A small image denoising autoencoder, trained from scratch.
Data: 147500 training examples, 2.7 epochs.
Rows from block 4 of the encoder, named by matrix and row number. Rows with one number belong to one neuron. Each number is 500 + 25 x the weight over the matrix's rms, rounded and kept within 0 to 999. All counts start at 0. Numbers have three digits each.
# fc1: MLP up (encoder.blocks.4.mlp.fc1.weight, 384x96), inputs 0-95
# fc2: MLP down (encoder.blocks.4.mlp.fc2.weight, 96x384, transposed), outputs 0-95
fc1.340:476517475505508474499517520513443517482478516478498507487514475502515483501484506490482427504486500504510525461517472502497497511487518457536506465455500504514561508519482487472493549484513516523512499498534505538470497498535483513504472537499542492516506528471510500451499511526500468497
fc1.341:504436541478565555470459546562505445442501500559462488439504491473510480513561465505522479514504438477482509524462444428458449467530506434488531479501497546504510544482513485471469525472544485461473474467475537528474555521528485565631471477474521532451478445478439555476407505530498488501
fc1.342:485501536468494517484498483502493478524513514510500469525487521509509508552491509516503541491506484528489495499498486523513484556506498526468522478480483516502499495517515512499522470481481528523517495477490493521520509471485493478498494491481434497520524483507495497544497509518483507486
fc1.344:512483502481451465483544518461469502510480524468526535458519516514453487520513467459549521491461498522509483525466533480516475522489511504501543542473507491523518495514486482464539523477478544516504518524484515551493496457465474514533559513462494479534515463493473483487510467506524575470
fc1.345:527498511538546488532505515476489479496503488504497537478526485485505478510515536478510493495477479496536515542488481545517499545524483484494521534499475482517501475484508490511506533484513504499568483501483492509476522519476498508503470511520542476447535480524521484525532526518553547530
fc1.346:520519522457473508524514512512501502514511495510540521495493504485518502470516504492514472487501526520498503443488522506479489494515502486524525495505517502502516492535506479478514496490499485481525503503492499496473485514512482499503489485524512479495499514494464514508500496498529488524
fc1.347:474509486454488497489570448442415499449481475512490511507508511502443452555515530476508536475499476505590529508449496509492500483452477489493465517522518533530493494573466484504527496496465538541509489454477516505521529499523474516503494498511495474548497465513543501499517474473543406496
fc1.348:512528516507484481492498477468530487485552471528466533475538514496518554519480495507522536495527467436516530499498497512509535530497507495513501462516561449443516516484501507544498480483475497541445468435554459484480515497499528461573526471545496470527540448496474515485538538505469550524
fc1.349:590449500513511477475515519443497508477501495570513463507511486443554508478497526466559531408454510458509488449441563514513459482476525537479495495487582495484482581553506521478482486486479429506554541518513497388477486492508453490495486530514476516482513517567461471487489428500525481490
fc1.350:509495503496536543493492472533487488508481472493525503490447507484457518508459533512453511496467531492510508503515552494537491469488539459508476507481516500504480475504523546510541478471480496485479497431490480490483504452464468470502501519490506502527473493502483495494487492490475495503
fc1.351:500472514500501494540503470530502493497498511478522484503487520505493456497528465503504479502538488477483529505527501525495525487503501488478490470497475508501511525483483512511501512471492477451475504466506477519490469508495524502497501520495469521529482540521495474501500492472475486523
fc1.352:491551479483497558497456496527530475512508502499493495476505479481523477492462499507500486472468536492496515523517523533465498513514480526504521514498525507521543459490478468511538471485512486531474497489515500504473513487497467493510482492479490511500498447536481503518485520437517506500
fc1.353:492477498508506469510490505523515519479490509490466488499517501518508534480492515486498508491497503540498476524504511519530552517481478500521471506551502512516476503505529489506476511542484472515466483494509529501535495479522543494516508449499484470489517494482512513470495525513515530459
fc1.355:522533526515507515543480502443510488468514475525526532523519479435465492502518504490529525526444512481532503454471522504499500492490509493536480491528474458470515472492483524525523516490511517469527486484523484458495487471471527481515464478496498487473576479477529513492468511506508513452
fc1.356:455505476498551508516503455482523513458484475489530479522495480554512490521492536506495525511490463511491507512511476519560528491460474485494498500483514489462464523522509542506498498465536489522499462500490501529521482523500485494498464474513457477503532498533530519459446479471494535475
fc2.340:495506524486523504538480476533510492497505517490549533519512507521458506491508493482501535479536511510488484535512483457467483462536510474513464513545500532500483477502511495465493476484456535493454519482508535537501494540497466524477483513505492534488503489522472448528519499522467517479
fc2.341:582473493521503587501524484493498420503454527468524523572476541468459500500453540536503486469505551522510406437535437489505504456488481530506449512504500459509490481530468457511575455519506525555492469494563547502553506459546480503451515525492475482479484492528443394524497503469498551461
fc2.342:498490485504480506501516474502467508520509526477525478488510492504532526476494483508540448501489473486507500490499476483477506489481504491511528502494481490523526514485503475502521508519522491520485501535517496526519524507477518518500526478494535517518488512492494477486494492475506489493
fc2.344:513532453522554508517460535536518493497487498478515459521484500496495494521537500455470476473505475474495511479549498514546509459504524498459476489488510558493470511486479545496503445531533514468491503450523533500515533528493524517481524499467487491502474491486539513508469525498519458532
fc2.345:510505483503566520499437468510470511460500498473513478536512537529523493502465485489464511504540530554498501492534499523476527485514488500480463500478513506502493502519505498507474507462514483500484531510474517513496519528492463500477511519532519514559475517515494496456484461502484519472
fc2.346:504502479520503497487496509515515488520507525490501484504483486478518506503476507512508487487502498487480517495514491484499491517470502488476507505501499515505498471495489512501480505531507503515489520471512489492526504496520515491495488548484504516503492525513521526497476523490492514490
fc2.347:502471529500477509440477531503510527526473442521448527462535520552528526470488544520512517511512458491481481490536472465500481507545532496510565457490507501485465517449448507517485521486514484485586513521487471468437533485451509533511490509545516506512449498505504466498506494487512490526
fc2.348:496515511503536463543516474458504534502487526486495486488456513518494493474472509515502554512510510529461464536487480488553514502539452472530489479485496551532523526480510469452486454498488498510457531490529517547563462559488483473498502522441479493483515489479505495521466536498514458498
fc2.349:462436491496442517469496544511480564518555466478495519495493517485486553545507487499559505504470522565473501483455532533453469539513474508553510491513515497487520482489479479491518543464436503475526433487452534495435491487450531472493530501523512499481507536529472483540550575548547472535
fc2.350:486498423518483483513496543486490470490507531470529498484445476514496486478517477483499481471515488513493493481499486528476550516500486480481522514497510480522525496497489495458498502476506489500557504547520474517465482514519513471501521499495521525504507504488492533511483510516523481550
fc2.351:532496467524463494460480497491535534487510514512495531482522479499482535506484549498486496466477485516488462516512482483469502472479508506528548486490520454507483498513533501514515492496465508509492504511527502509488512497494534477528506485544507483471464470440530518509528498524517466511
fc2.352:510501498532486481490494478497478462502486474493498478533480507538544498514494502520490533472535510547495484520532526492523530511514488532473490481509464465484464493521511510493470502482505513492474530514461484511491493535501485507488484489492504496508490514477522512513455499529519506487
fc2.353:496547497540520517497465500493481512450514536539519491457481503521529473508487500487504491549463469481525506476575481496501510489493475500469443485474451507507464490512503488511513514467485509533518522532567479510505479534457483476506522546507486497536517498495478499476529487497504491543
fc2.355:491488493486506456462504503521517497466509464510509502549512510488473466501510507540515552481537550507512466455510514471475512488461522509527496518528508534474499496509472497505518482482484450485499458466474522475473520463513494493476495490509519530527474482496516476505533493501518512530
fc2.356:498498502488461496496466523487477495499542539509469518492455483500484517488470454518446505495511525487488530493505502525501505487523491511501495475494487494547498499509524516517497519518483513453509511539503480509556503499507494495464506521474499506529475510477490491499499495539492526537